config.yaml
image_size: 32
norm: "batchnorm"
lr: 0.0015
grad_clip: 1.0
lr_schedule: "step"
Rows from block 14, named by matrix and row number. Each number is 128 + 24 x the weight over its row's rms, rounded and kept within 0 to 255. All counts start at 0. After the name is the row's rms in percent of the matrix's.
# convs0: reduce pointwise conv (model.blocks.14.convs.0.weight, 336x384x1x1), inputs 0-191
convs0.289 097 [ 69 109  94  88 104 125  97 140 124 126 126 122 122  90 133  97 124  65 100 124 135 121  95 153 141 112 140 126 122  90  77  73 106 102 113  65 114 106  96 121 149 136 145 115  97 129 119 121 107  95 123 134 127 151 156 164 131  93  75  92 132 128 103 148 113 136 113 123 117 118 115 121 119  74 152 101 134 128 142 109  95  93 115 115 121 133 106 121 131 112 119  97  89  94 133 132 129 144  99 101 134 161 151 134 116 132  97 114  94 115  85 109 129 116 125  97 126  96 132 103  93 108 135  90 109 108 120 177  88 125 125 114 113  99 109 143 144 102 159 113 122 128 133 118 133 109 117  98 110 140 125 114 125 123 126  88 126 121 123  94 122 143 109 120  86 130 108 107 121 140 130 130  83  98 108 101 101 137 155 102 119  99 112 138 130 118 100 116  85  65 120 114]
convs0.290 113 [ 66 126 112 129 130 108 124 118 134 138 133  79 115 121 122 140 126 102 132 141 128 140 131 126  78 123  85 133 108 104 125  72  75 128 123 147 122  84 110 103 128 134 116  72 130 133 125  92 102 108 126 118 116 134 105 114 104 104  88 140  98  96 135 107  59 108 124 126 114 109  81 125  98 141  78 148 122 131 145 135 101 129 132  91 136 119 141 116  89 121 120 141 115 135 118  83 110 142 117 137  91 106 108 124 127  84 118 135 120 127 142 140 147 104 129 112  86  83 126 116 106  53 129 133 108 125 103 110 138 101 127 126 133  90  87 145  96  88 107 112 104  94 100  99 127 104 130 125 134 112 163 132 123 150 101 130 122 106  75 122 121 103 132 126  96 112 131 108 115 115 133  90 117 143 120 125 130 118 111 103 124 127 115  70 129  60 114 110 122  91  86 103]
convs0.291 095 [119 149  95  92 120 124 142 112 148 136 177 115  80 152 139 127 129  78 132 132 153 137 159 106 125 141  51  96 120 135  68  95 120 119 116 161 166 129 137  96 109 101  81 130 152 123 168 118 107  89 123 103  73 115 115  73 127  99 108 116 130 134 123  94 124 130 113 137 110 128 133 108 104 148 121 125 110 131 112 125 126 107 152 105 114 141 142  74 145 117 102 142 122 140  94 101 118 115  79 146 147 115  88  99  95  97 137  85 134 129 152 163 119 127 134  53 149 127 145 133 123 109 163 141 138 164 111  82 139 139 159 121 119 139 128 144 125  92  84 106 115 100 108 104 153 113 136 143 124  76 137 157  91 153 126 146 134 115 115 145 109  97 120 121 139 128 134 124  90 102 164 126 107 149 125 115 147 140 134 123 151 123 137 106 119 110 137 117 147 124  72 122]
convs0.292 095 [113 122 133  76 112 166 138 132 126 143 148 120  98 141 150 140 211 124 147 124 143 131 153 115 146 143  75 135 125 151  96 120 125 171 129 165 139 150 124 109 105 104  92 156 131 132 146 144 125 115 112 140  92 153 145  98 101 135 118 136 102 146 140 126 134 144 109 114  96 136 146 110 136 176 161 146 114 131 102 109 149  71 136 110 119 110 167 115 149 118 109 110 126 190 111 113 127 130  94 128 148 140 112 107 133 109 158 117 174 137 177 119 131 130 109  75 147 140 179 132 139 128 188 142 140 119 141 101 143 130 130 105 125 163 138 176 150 126 100 134 120 108 131 132 133 128 164 143 163 106 173 150 136 157 134 187 135 103 130 153 157 128  98 115 151 127 150 139 112 104 133 143 139 157 119 110 189 124 160 128 128 138 115 112 114 124 135 146 141 130 105 146]
convs0.293 108 [115 127 110 108 127 111 114 121 113 107 130 127 122  76 137  81 102  91  79 127  98 116  78 131 136  91 141 121 129  98 110 105 122 118 138  65 112 130 110 148 132 123 114 108 111 106  80 117 118 116 130 140 125 120 141 123 117 121 118 110 136 114  93 135 122 129 116 123 140 117 118 129 147  41 133 102 128 124 142 119 115 105  74 113 125 123 122 109 123 124 121 123 118  61 113 141 118 137 123 125 104 132 130 117 122 133  91 124  77 112  58  87 124 128 143 125 125 113 109 103  93 125 105  68 108  93 124 130  91 107 101 126  94 101 113 116 124 122 123 122 102 136 115 125 116 113 108  96 129 124 106  76 138 133 125  67 109 134 133  70 112 117 118 121  95 128 141 108 117 127 109 138 117  82 134 119  81 132 134 110 127 128 106 132 111 124 109 121  85 100 132 118]
convs0.294 091 [139 123 158 132 101 145  98 197 114 114 125 165 124 109 135 102 128 132 109 103  97 117 106 104 120 107 116 123 170 134 151 151 171 117 110  86 150 151 107 200 135 118  92 138 120 151  95 166 150 136 152 146 124 121 130 126 122 124 141 127 188 159 136 143 168 150 131 122 135 147 163 116 143 101 144 111 129 123 111 119 152 169 112 145 106 150 107 127 151 115 157 157 109 111 123 184 112 105 164 137 130 127 108 125 142 193 126 136 125 136  98  95 130 164  98 114 106 130 117 135 133 144 125 121 154 127 145 118 109 147 121 176 138 140 129 103 139 128 137 146 163 194 134 166 167 150 117 111 159 105 103 113 132  83 121  87 106 202 113 105 151 124 110 117 133 112 137 129 156 116 119 172 145  97 148 102 107 113 117 125 127 162 110 141 107 156 108 167 141 147 184 122]
convs0.295 101 [143 133 131 128 112  96 120 115 114 101 110 127 132  96 118 113 101 138  73 120 112 116  83 121 108  93 122 113 122 116 135 152 122 116 139  57 117 122 118 134 133 103 112 105  95  95  86 124 128 121 116 122 127  96 102  97 110 128 154 141 138 127 120 126 138 124 106 119 153 113 124 135 147  66 104  98 136 116 130 145 134 123  92 134 129 123 114 124 123 127 124 123 118  66 140 133 122 109 141 117  91 107 115 101 123 127  99 132  92 130  62  81 136 117 128 136 114 128  92 101 121 124  89  82 110  98 122 110 102  91 100 114 129 107  91  96 109 136 106 139 107 131 105 144 112 117 109  86 146 132  96  85 142 126 118  67 105 135 117  82 118 122 109 113 115 131 138 114 127 119 119 133 139  62 133 124  69 122 116 117 120 121  99 123 116 128 106 130 115 116 150 120]
convs0.296 097 [141 103 129 138 133 134 129 171 125 131 128 167 116 131 186 124 161 137 147 117 129 107 131  93 160 106 136  96 136 134 128 135 181 141 116 126 142 159 111 148  99 154 126 178 117 167 131 169 116 131 123 161 137 153 137 151  97 158 132 143 159 151 125 127 155 183 138 130 115 154 177  91 169 130 161 131  95 107  94 101 132 145 127 146 100 172 123 102 150  81 188 124 128 146  98 153 115  93 118 152 153 156 116 142 134 177 152 140 143 161 128 121 158 151  88  92 147 146 143 131 151 170 147 139 143 141 146 134 119 127 148 165 122 161 166 144 167 110 191 102 179 157 147 137 159 143 148 113 124  97 139 161  94 119 163 138 128 163 126 113 146 130 117  87 153 132 163 169 158 116 144 173 120 119 150 129 140 167 142 123 134 141 133 155 125 157 131 151 168 141 134 127]
convs0.297 095 [178 131 139 154 100 121 108  92 115 112  83 136 157 102  98 134 106 161 128 133 118 107 125 120 101 102 155 118 128 127 185 201 123 103 118  89 109 117 129 121 125 116 139 128 115 101 102 107 135 166 131 103 119  87 115 102 102 133 214 151 108 126 137 150 153  99 136 112 155 137 132 105 143  94 116  97 127 132 117 138 150 141 111 129 109 119  85 155 123 129 111 120 125  94 163 131 114 111 167 139 123  91 133 104 122 130 116 145 113 118 110 103 127 143 120 164 101 144  88 109 144 140  97 116 115 138 135 110 114 120 109  93 160 130 114  59  88 167  99 161 131 134 119 148 129 138 103 101 137 137  65 110 139 101 117 129 102 133 112 105 119 146 128 100 161  87 128 144 123 105  97 127 166 100 109 120 107  73 118 120 102 138 122 117 117 122 118 155 145 157 141 109]
convs0.298 092 [152 124 128 107 129 169 124 107 138 146 181 125 132 158 154 143 184 156 166 133 152 132 170 114 125 138 112 108 100 159 136 160 135 172 122 157 139 140 119 117  98  94  95 152 151 119 147 130 139 159 116 149 107 129 130  74  85 131 160 151 131 129 140 145 149 139 112 112 115 142 143 121 149 178 123 160 111 139 106 112 150  97 149 115 108 108 152 121 130 117  98 134 137 173 136 114 122 110 122 134 161 115 108 101 134 103 165 118 186 145 208 155 121 144 121 121 155 139 162 123 167 131 144 148 120 149 138  85 135 133 160 103 139 170 138 139 130 132  73 148 116 104 124 138 152 132 137 142 162 105 145 202 141 147 137 201 132 101 132 143 181 146 124 120 171 110 159 147 100  96 145 139 167 141  98 110 179 129 131 121 127 140 115 115 123 126 131 155 160 149 121 124]
convs0.299 105 [101 115 129 120  93 119  94 162 112 118 131 135 134  76 134  93 108  97 108 108 113 120  82 141 137 116 135 141 148 115  90 122 162 115 105  34 115 112 113 158 133 137 122 137  97 134  74 140 129 110 136 163 126 111 144 146 119 113 104 103 164 146 102 139 137 167 115 117 139 128 128 123 124  73 154 116 142 132 138 133 137 129  84 130 125 133  96 131 142 122 139 119  81  96 132 155 123 142 127  99 137 147 151 110 125 161 108 139 104 121  79  70 115 135 138 113 118 128 138 120 112 162 131  86 125  83 144 144  69 124  98 145 110 111 138 137 157 123 135 119 133 149 131 148 136 112 109 104 123 136 112  82 130 108 136  65 116 158 137  83 148 138 107 121 103 127 109 112 149 134  95 167 107  90 116  86 105 150 139 126 126 142 117 147 112 144 108 139  78 113 156 132]
convs0.300 113 [132 121 123 119 113 111 118 128 109 110 118 125 139  79 133 104  94 129  78 117 104 116  79 122 136  98 133 127 132 106 126 137 126 115 149  68 114 118 114 133 129 111 115 105  85 108  81 114 127 122 130 137 127 113 133 119 109 127 137 116 137 123 113 132 133 135 106 122 130 123 121 141 139  31 129  94 123 105 132 141 130 107  87 145 132 139 119 127 119 113 126 120 116  63 143 128 123 121 129 126 100 121 129 110 119 137  90 138  79 118  57  78 126 120 131 126 127 113 111 101 113 126  98  72 112  82 128 119  98  94 113 117 120 103 113 108 137 124 123 133 123 142 107 142 116 122 107  94 139 132 102  75 143 133 130  61 106 129 124  81 115 130  93 120 110 123 148 109 130 132 106 127 126  75 130 118  69 123 140 112 125 130 119 135 117 126 109 123  95 113 150 119]
convs0.301 097 [148 141 126  79 125 161 139 110 143 139 185 106 108 150 159 126 144 139 152 139 146 136 172 123 118 131  54 110 105 148 126 127 134 160 111 152 153 134 124 114 111 105  67 139 151 124 178 124 127 114 113 133  82 122 116  66 109 116 143 145 156 125 147 127 125 144 120 125 120 136 126 112 129 168 134 138 124 147 115 115 138  72 153  98 110 123 148  98 133 135 104 142 130 145 116 105 114 114 104 143 149 116 109  85 125  91 142  84 155 144 191 164 120 128 136  76 148 143 141 134 137 130 136 140 152 168 134  60 144 149 186 106 141 170 135 137 128  89  67 133 112 106 132 136 159 120 141 158 146 108 135 191 116 133 140 190 137 105 136 143 153 118 113 124 158 126 154 142  94 106 175 129 156 138 115 123 155 141 129 132 136 137 116  99 109 126 128 140 143 147 103 121]
convs0.302 104 [ 53 100  73 111 123 115 137 140 119 123 102 109 127 117 122 122 143  71 107 125 135 115 128 140 142 132 144 112 117  89  94  45  97 113 124 129 108 109 107 108 139 141 167 132 107 134 124 122  80  92 107 108 117 148 149 155 106 110  52  90 101 144 108 124  95 136 111 136  75 118 125 108 104 129 144 114 122 129 130 108  75 108 126 114 125 131 123 120 144  91 128  88 123 137 111 106 111 145  87 131 121 158 139 148 110 115 108 144 127 121 129  99 127 111 107  98 152  92 142 124  94 122 144 123 116 127 108 160 120 117 122 105  89  92 120 144 120  78 153  78 116 112 115  88 111 104 112 110 102 141 160 117 136 132 130 130 132 127 111 128 104 158 109 124  86 128 127 121 125 139 121 112  70 132 107 141 147 123 147 104 110 105 102 148 139 110 104 119 133  85  93 118]
convs0.303 099 [148 126 142 135 118  95 122 119 124  82 108 130 146  93 126 108 130 148  94 113 112 122  88 120 108  95 123 117 112 105 150 148 124 117 135  75 116 129 126 141 134 120 125 114 102 106  82 120 128 132 122 120 133  94  96  97 108 118 153 150 134 121 136 124 127 121 121 114 152 107 117 135 142  60  99 105 126 116 137 148 138 127  84 133 130 127 120 142 119 140 117 118 119  83 151 108 118 104 156 127  85  90 111 103 122 125 101 119  93 128  77  75 127 118 133 144 117 120  85 104 132 116  81  92 109  87 121 112 116  91  86 117 137 115  99  88 112 123 107 142 112 117 100 140 101 114 114  92 146 134  91  90 149 131 126  72 111 136 119  81 125 118 120 119 111 121 132 125 119 119 103 133 157  59 126 136  80 113 113 119 118 121 111 107 111 130 108 136 130 125 148 129]
convs0.304 100 [147 137 142 133 109  91 132 117 119 100 105 143 131  93 119 114 107 143  82 111 110 127  92 116 103  96 129 106 118  99 144 154 139 111 136  70 128 115 129 136 137 112 102 110 101 109  85 127 142 130 116 122 134 103 106  95  99 114 156 144 124 123 131 117 131 129 105 119 142 123 132 123 143  54  95  94 129 109 128 143 137 123 100 146 127 122 120 141 124 134 121 124 118  73 146 126 119 100 136 122  89  92 112  94 114 120  90 126  89 111  66  80 126 126 132 139 111 115  85 108 122 123  79  84 107  95 123  98 106  84  98 105 138 114 112  96 113 140 106 139 110 119 100 140 116 120 113  97 140 125  96  93 147 118 119  64 106 138 120  88 116 126 112 112 124 124 147 127 132 115 105 138 141  65 137 132  70 111 119 121 109 117 112 124 118 122 103 134 132 122 148 123]
convs0.305 094 [198 122 139 159 101 134 111 121 116 121 104 151 148 103 102 122 113 184 106 126 109 115 116 125 122 105 150 127 132 126 166 244 147 106 115  88 113 130 106 141 128 123 125 145 124 113 104 105 137 175 126 110 140  85 125 108 104 143 224 148 127 129 141 153 170 132 122 114 149 130 135 105 158  99 123 105 128 135 116 142 160 149 112 154 106 157  91 152 126 128 136 120 130 102 156 145 121 117 172 141 128 107 123 118 123 142 125 161 118 121 110  95 126 163 127 147 101 153 101 118 153 145 118 102 126 120 151 115 115 151 117 109 169 141 117  94 121 169 134 165 149 123 111 148 131 150 100 111 145 136  76 107 145 105 134 118 103 150  99  98 132 152 135 104 161  66 127 139 135 101  99 135 157 101 112 109 109  99 129 113 117 121 138 128  95 146 114 163 144 155 156 116]
convs0.306 102 [140 139 141 129 103  96 120 129 108  96 106 136 138  94 112 111  92 140  80 111 120 125  95 126 114 103 125 113 129 111 134 144 131 115 137  64 124 124 125 145 131  96 110 103 105 101  98 120 129 117 125 115 125 106 117  92 104 120 150 124 129 131 125 126 137 126 100 118 141 125 123 130 139  42  98  94 123 108 137 138 135 126 103 149 121 121 121 139 133 130 122 116 118  65 143 146 121 108 146 123  93 108 130  91 117 139 103 131  93 117  58  79 133 132 133 139 127 120  73 108 129 132  86  85 104  92 125 114 105 104 102 117 133 115 100  80 107 132 102 131 112 133  92 148 116 119 112 101 139 139  93  92 150 119 110  69  98 133 112 100 105 130 109 106 125 123 143 114 135 120 115 139 135  62 129 128  65 105 119 114 121 114 101 133 120 137 106 136 118 125 155 127]
convs0.307 112 [141 130 126 121 114 106 131 126 102 109 119 123 139  73 133 103 112 118  74 118 112 115  74 125 126  93 134 124 125 104 121 134 128 113 144  65 108 126 120 130 131 125 114 114  95 113  68 119 137 122 121 140 129 107 138 109 115 118 121 125 127 127 120 131 126 136 108 118 145 118 116 133 140  43 130 107 131 124 143 139 124 119  87 135 144 129 120 130 122 128 137 115 122  62 140 127 131 128 130 129 105 129 128 109 116 132  86 134  73 112  49  79 126 124 129 128 123 110 114 107 106 134 104  73 107  80 122 125  88  89 100 117 123 111 106 117 130 144 125 127 119 126 121 120 103 116 112 100 130 130 109  76 147 120 124  63 108 133 131  76 123 134 110 120 102 123 140 116 123 129 101 132 127  82 133 112  86 118 143 110 118 139 122 138 122 127 107 133  96 110 140 124]
convs0.308 099 [147 132 141 125 102  86 127 123 115  89  99 133 124  91 117 112 117 148  82 112 120 115  97 113  97 101 116  99 123 106 146 146 127 100 143  74 127 126 126 139 137 112 108 106 111 105  97 118 130 129 127 115 133 108 101  95 106 114 157 142 129 126 128 125 144 126 105 116 150 115 136 124 135  61 102  85 129 117 125 147 131 121 103 135 126 123 110 133 125 133 122 135 122  91 148 127 119 106 143 123  87  86  99 103 100 133 100 120  87 119  82  85 136 127 132 143 107 122  72 114 125 132  71  92 111  98 112  95 112 101  91 113 136 123 100  79 102 130 103 134 102 120 109 154 132 115 114 106 142 125  89  88 145 116 114  83 110 138 115  96 115 117 113 105 127 127 149 124 119 130 110 136 139  62 128 126  72 107 112 125 121 112  93 118 120 122 105 133 139 136 158 128]
convs0.309 095 [104 114 111 105 110 128 141 132 139 143 124 137 129 131 129 122 134 108 112 147 149 123 118 143 219 138 178 102 127 104  87 102 127 110 131  93 111 146  98 137 130 155 174 143 103 128 128 121 124 131 115 146 129 166 198 178 117 140 100  92 128 140 101 154 136 143  95 146 118 112 132 124 127 120 191 102 132 115 133 123 129  72 131 119 123 133 101 133 148 108 132  89 127 127 141 130 115 137 106 132 155 220 174 164 119 146 121 132 123 130 106 112 124 125 128 109 155 123 136 102 114 153 160 120 121 122 137 170 124 161 122 101 122 131 157 148 172 111 177 106 147 135 137 123 122 117 114 106 111 133 146 121 139 127 134 109 139 131 139 132 142 171  93 125 114 132 117 136 124 145 118 152 111 132  93 102 133 151 175 104 122 136 126 165 147 144 117 136 138 105 118 124]
convs0.310 103 [145 130 133 116 100  99 121 129 112  93  99 142 132 103 115 111  99 133  88 110 116 119  98 115 119  93 122 106 129  94 131 152 136 112 141  63 136 109 115 134 136 102 106 109  97 112  94 116 133 126 127 123 128 102 114  95 112 120 147 128 125 136 119 127 142 143 108 119 134 124 129 131 136  50 112  82 125 123 125 148 129 130  93 141 124 137 114 138 134 128 135 125 127  69 140 137 125 105 142 118  85 104 117  93 119 141  94 126  88 115  66  82 132 132 123 136 125 124  84 105 128 133  83  85 106  98 125 116  94  88 107 130 131 109 112  86 106 139 105 139 114 135 111 133 112 124 111  99 141 136  96  86 144 119 114  66 103 144 120  86 113 128 118 112 125 130 145 121 145 115 112 135 133  68 134 119  62  98 123 111 118 120 101 127 117 127 105 141 118 117 146 124]
convs0.311 096 [205 118 134 164 116 151 106 119 121 125 140 147 144 129 159 139 170 175 140 107 122 103 151 115 112 119 163 119 116 151 163 214 132 167 138 150 129 135  97 144 100 115 129 150 135 128 132 120 137 196 126 138 137 124 131 102  86 139 220 168 135 124 147 174 182 135 103 103 144 145 157 114 184 146 126 145 117 134 116 128 164 135 126 157 109 138 116 144 110 115 134 137 138 136 153 138 112 117 157 113 133 109 129 117 146 137 153 153 146 130 152 128 127 155 113 162 124 155 134 111 191 126 116 133 130 129 160 116 137 121 150 111 166 170 132 114 131 168 123 167 150 137 145 163 145 135 126 118 153 127 124 146 143 129 145 157 121 139 130 122 172 155 120 108 191  98 159 137 113 112 127 130 188 122 126 111 156 120 124 119 119 139 114 136 110 130 122 178 149 157 149 128]
convs0.312 100 [ 99 125  80 132 133 100 117 127 132 120 132  92 101 129 134 129 132 127 124 124 124 134 133 108 109 132  73 104 118 110 116  70 101 123 131 160 140 109 134 103 111 131 112 119 133 149 132 125 105 126 111 103 117 142  96 104  93 122  92 129 103 121 139  82  86 135 107 114  88 104  93 126 100 144 109 150 100 131 126 129  66 135 137 120 139 132 171 104 113 121 124 133 111 136  93  49  98 136  95 132 112  99  74 106 105  76 105 138 128 128 152 129 138 115 122 114 108 116 140 137 112  90 140 129 115 144 100  87 144  64 135 118 122 120 118 154 125  86 102 110 109  69 100  95 138 101 133 134 113 104 169 124 105 148 127 149 133 107 106 146 100  95 127 127 122 117 127 132 118 117 128  82 106 142 120 121 157 131 111 115 123 151 107  67 134  83 131  93 131 123  70 104]
convs0.313 094 [130 135 129  91 128 166 123 115 129 138 170 104 123 155 154 136 172 140 163 124 136 129 164 120 111 136  79 127 104 153 120 138 126 173 133 159 140 147 111 116 114 108  71 140 146 142 139 131 133 139 123 134  83 133 108  72  95 142 131 150 125 129 147 130 129 143 102 106 111 137 139 115 144 189 127 162 119 145 119 114 141  86 148 106 125 109 163 116 129 124 106 123 121 175 120  96 105 128 106 131 153 114 105  90 121  98 158  97 162 139 214 131 118 144 123  81 143 139 173 137 141 130 152 149 127 145 145  70 135 133 163  99 147 168 129 143 132 120  75 129 105 100 120 131 155 127 145 139 162 104 167 172 133 171 137 226 127 105 132 141 164 122 123 119 150 115 158 145  99 119 132 129 155 150 105 103 181 126 130 133 122 154 117  96 113 127 123 148 133 149 118 120]
convs0.314 110 [138 122 122 115 116 109 115 120 102 107 122 131 143  82 126 103 108 131  72 122 106 117  84 127 126  95 126 120 130  94 113 138 123 123 135  69 104 108 115 143 126 110 116 111  93 105  75 115 133 127 127 143 118 100 129 106 113 120 119 112 131 120 118 134 128 135 107 119 139 114 115 138 142  46 130 104 122 127 137 141 128 119  81 134 137 126 120 131 110 115 116 117 119  62 143 131 123 129 135 118  99 129 125 106 122 121  90 138  81 123  59  73 136 125 139 131 134 119 108  99 110 126 105  60 105  72 121 123  85  89 110 113 120 103 108 117 118 126 122 129 107 124 114 135 108 118 116  94 139 134 100  81 144 133 128  70 105 127 122  76 123 134 107 126 101 122 143 113 122 124 106 138 130  77 124 126  77 125 133 115 116 131 118 138 122 135 104 134  90 113 142 119]
convs0.315 098 [ 90 106 103 118 126  94 109 105 116 104 128 107 116 101 148 106 143 124 110 118  93  99 111 135  93  99  96  95  97  94 123  93  99 142 144 125  97 129 128 120 125 125 116 120  99 122  89 124  74  95 107 134 108 120 103 110 115 112  96 139 105  82 109 122  93 129 119  90 112 116 105 145 119 112 119 150 121 119 143 134  75 101  90 114 137 103 141 123  64 116 120  95 113 132 129 102 100 113 129 127  88  92  91 115 118  97 110 125  90 131 122  93 138 105 141 128  93 121 140 127 101  93 124 119  85  92 103 122 117  92  91 104  93 109  87 119 112 101 114 127 107 102 117 135  87 112 127  90 139 113 142 105 148 150 116 115 102 113 117  77 123  88 119  95 125 106 139 128 106 125 108 101 112  99 121 108 139 122 116 104 106 132 111 119 118 101 120 113 136 112 113 107]
convs0.316 095 [131 137 125  71 110 146 112  89 138 140 142  86 111 151 125 143 171  81 141 103 150 142 189 134 142 161  92 123 121 142 116 117 126 158 133 179 137 144  83  97 136 119 103 155 149 144 146  97 137  93 126 122  94 131 151 108 110 123 102 132 105 152 139 145 128 124 115 111 122 134 153 119 113 213 158 153 131 134 139 128 138  97 152 107 113 109 145 114 148 121 104 125 109 153 113  90 125 146  99 103 137 133 143 113 112  79 151 101 158 144 159 140 112 126 126  75 129 132 152 124 138 112 151 148 146 129 113 109 158 146 151 103 122 148 136 150 141  95 111 129 114  96 150 121 136 131 132 153 142 123 176 134 119 111 106 162 129  89 121 179 150 141 109 121 145 102 113 149  85 118 137 138 135 169 111 104 165 130 144 124 129 127 104 104 106 111 115 134 144 136 103 150]
convs0.317 108 [148 106 146 127 106 133 135 123  89 132 123 143 138  62 135 111 105 133 124 109  65  97  61 115 123  91 129 141 143 120 124 160 139 119 138  20  65 142 131 146 119 120 126 147  83 107  66 129 136 124 112 159 143 107 118 136 125 122 139 130 144 122 103 141 143 131 123 121 136 139 144 120 133  79 143 117 120 105 130 129 148  97  51 164 119 113 115 142 122 110 137  87 120 112 138 141 146 124 147 136 143 124 113 128 138 145 136 124 126 135  93  81 143 141 130 137 129 152 134 121 139 152 123 111 112 117 161 144  85 102  77 132 121 114 144 123 148 143 128 152 127 128 141 170  87 142 120  79 147 128  90 110 155 119 141  89  75 132 150  65 129 110 111 107 150 142 152 112 142 123 118 163 132  52 133 116 106 125 113 138 106 127 122 150  98 143 136 131 133 143 151 107]
convs0.318 097 [188  97 174 178 112 151 116 136 124 131 121 134 145 134 140 138 172 164 142 113 128 116 132 107 119 124 141 128 145 161 153 219 150 146 146 119 112 159  97 154 108 126 142 162 120 125 134 116 144 175 107 120 141 133 140 102 126 156 167 134 150 128 118 180 167 116 133 120 156 162 172 115 156 134 136 152 118 115 107 119 179 137 123 145 118 163 112 136 151  95 130  94 142 152 148 132 124 123 138 122 161 113 124 129 131 119 190 170 179 147 128 122 141 161 106 157 148 178 147 122 193 149 140 134 154 131 185 124 129 149 119 125 125 152 133 135 148 167 117 174 144 118 158 176 115 154 128 126 168 124 122 147 138 140 142 123 127 146 151 130 176 162 125  97 185 111 140 135 127 116 147 147 144 142 121 141 136 102 136 132 124 124 140 134 111 151 157 158 172 166 147 141]
convs0.319 095 [133 137 145  80 107 156 105 102 143 141 144 104 107 158 146 134 166 113 183 117 127 134 165 117 113 130  60 128 110 162 142 115 122 151 135 151 133 143  86 117 108 118  72 146 148 133 139 105 120  92 126 118  64 117 120  99 118 116 118 149 132 140 138 144 112 128 123 114 104 147 159 108 112 165 129 158 111 135 104 108 161 102 125  94 108 134 147 112 136 132 111 138 107 177 113 104 118 121 129 118 153 112 122 120 121  99 174  84 180 126 173 133 118 137 124  65 116 125 158 132 158 118 150 161 162 149 127  77 145 138 150 131 130 159 129 131 135  93  89 152 117 113 150 147 146 119 152 141 166 104 142 182 112 137 136 157 125 105 133 129 170 120 135 115 166  98 159 150  94 102 147 130 141 134 136 110 163 129 127 117 133 122 138 101  91 111 123 126 164 151 119 147]
convs0.320 098 [146 128 157 120 120 151 105 114 144 135 140 100 120 142 148 138 190 133 196 121 141 126 150 114 112 129  95 121 113 202 128 144 131 173 144 132 137 145  90 121 105 116 100 169 135 124 135 113 138 126 118 129 108 125 123  92 123 128 131 155 114 125 134 143 128 120 132 114 107 169 164 121 124 162 138 180 117 136 116 115 151 114 124 112 120 134 146 131 125 125 110 123 116 204 116 108 129 126 124 125 180 120 123 120 120 102 219 114 207 150 165 140 135 155 111 103 134 148 168 121 167 124 180 166 159 157 147  89 140 138 137 128 132 167 145 148 147 109  82 161 123 120 154 153 132 149 158 133 179  98 135 170 113 146 132 139 122 106 129 133 183 127 128 111 181 108 160 137 100 116 143 144 139 138 124 111 174 136 135 142 125 106 135 107 107 104 130 143 179 171 113 148]
convs0.321 095 [112 128 150  91 102 159 115 107 129 156 141 108 118 155 128 129 176  82 140 100 147 130 160 113 112 165  47 147 111 143  93 113 123 147 133 169 127 140  89 114 119 109  64 140 141 150 148 119 137  96 109 114  96 150 117  91 116 128  96 125 100 154 130 118 123 132 116 102 115 145 139 127 114 194 117 169 115 126 123 130 161 116 146 111 111 118 155 107 168 116 115 115 107 163  96  97 125 135  94 112 134 127 123  92 110  97 146 110 156 132 139 128 135 138 107  80 137 129 166 138 137 119 161 123 152 108 120  71 156 148 129 136 112 139 143 160 130 109  69 126 103 103 131 134 109 116 151 155 135 107 190 131 108 135 116 127 134 106 124 162 160 123 125 112 128 109 136 129 101  94 131 132 139 175 127 111 148 125 141 130 122 138 111  99 101 123 118 142 132 140 112 143]
convs0.322 101 [ 97 101  94 128 148  93 117 114 109  98 104 117 129  91 163 124 143 132 112 110  92 103 107 119 100 112  92  93 103  96 132  99 104 145 147 138  89 116 135 126 129 127 123 131  95 124  98 145  83 106 114 121 105 132  80 120  94 115 102 149 101  89 122 100  95 150 115  86  96 122 114 133 120 124 101 152 117 117 152 129  80 117 102 122 150 132 169 123  83 115 130  99 121 133 133  91  89 113 136 123  90  79 102 121 102 100 119 140 106 140 141  98 147 110 133 129  97 129 141 112 105 101 116 124  91 112 108 112 122  90  92 104  98 125 109 138 113 113 106 128 120  88 110 128  84 120 151  81 136 122 145 126 148 156 129 133  97 119 115  78 146  97 114 105 114 127 148 124 105 138 116  94 118 103 119 120 139 142 106 118 107 135 124  92 129  84 126 113 134 112 105 118]
convs0.323 102 [ 97 139 121  79  82 107  67 112 121 113 112  98 130  93 127 105 116 104 103 128  93 123  97 140 141 105 143 124 127 120  87 104  94 119 126  66 115  97 105 121 146 110 134 120 114  86 101 113 123  98 127 141 116 116 151 137 121  80 121 113 124 119 125 151 111 115 105 126 143 103 119 128 125  87 145 115 136 127 141 137 104  94  98 100 145  99  89 126 116 125 104 112  92  88 138 135 124 137 133 108 119 156 138 138 115 130 109  94 111 104 109  94 119 126 156 108  89  99 112  86 127 121 114 100 112 101 125 142  99  94  96 103 132 109  92 102 111 110 128 138  97 123 129 140 127 103  94 102 139 147  59  98 154 134 108 116 117 113 112  77 114 132  94 141 111  88 159 106 120 142 111 122 118  98 113  95  92 109 141  95 111  94 118 140  91 124  67 120  89  79 134 117]
convs0.324 112 [129 131 132 106  88 123  83 131 108 109 122 130 135 106 126 118  92 116  91  99  92 123 109 126 130 113 132 125 125 109 121 141 112 137 137  58 124 113 119 134 132 119 126 120 106  90  86 116 135 113 131 139 126 123 133 128 112 105 148 132 132 135 127 147 126 128 124 117 141 118 125 130 129  65 124  92 130 132 129 134 124 118  88 138 141 117 104 123 135 111 125 119 123  48 140 146 124 130 140 103  94 129 135 134 136 139  93 125  95 112  63  63 121 123 132 129 108 125  97 127 139 116  83  69 109  62 118 131  86  99 107 129 142 119  96  91 116 124 130 149 116 142 122 156 124 119 120 106 139 130  96  56 139 116 116  85 101 133 129  93 133 130 107 118 129 109 133 101 132 134  93 144 127  86 134 113  79 109 131 102 120 112 114 132  94 128  99 131  85 107 146 129]
convs0.325 095 [125 120 156  89  97 165 109 116 121 147 133 107 108 139 137 139 181 114 166 104 135 114 155 112 112 145  55 144 119 169 113 124 122 168 137 151 125 142  79 112 105 113  75 145 124 142 140 114 139 107 125 131  85 130 117  88 111 126 111 137 110 139 141 138 114 127 118 110 106 140 141 114 106 172 119 181 108 118 114 121 165 103 125 111 119 131 157 111 150 116 108 115 106 192 110 104 122 130 115 114 137 115 123 107 131  93 165 100 190 134 170 115 114 139 109  73 120 139 166 133 146 109 150 150 172 125 128  87 156 137 127 124 122 166 149 157 135 122  66 144 112 112 147 140 116 121 159 147 149  94 168 143 127 154 144 147 118  98 127 143 175 116 124  98 136 104 160 134  91 107 129 133 140 155 127  98 161 127 132 121 132 131 142  92  95 113 102 140 140 133 119 154]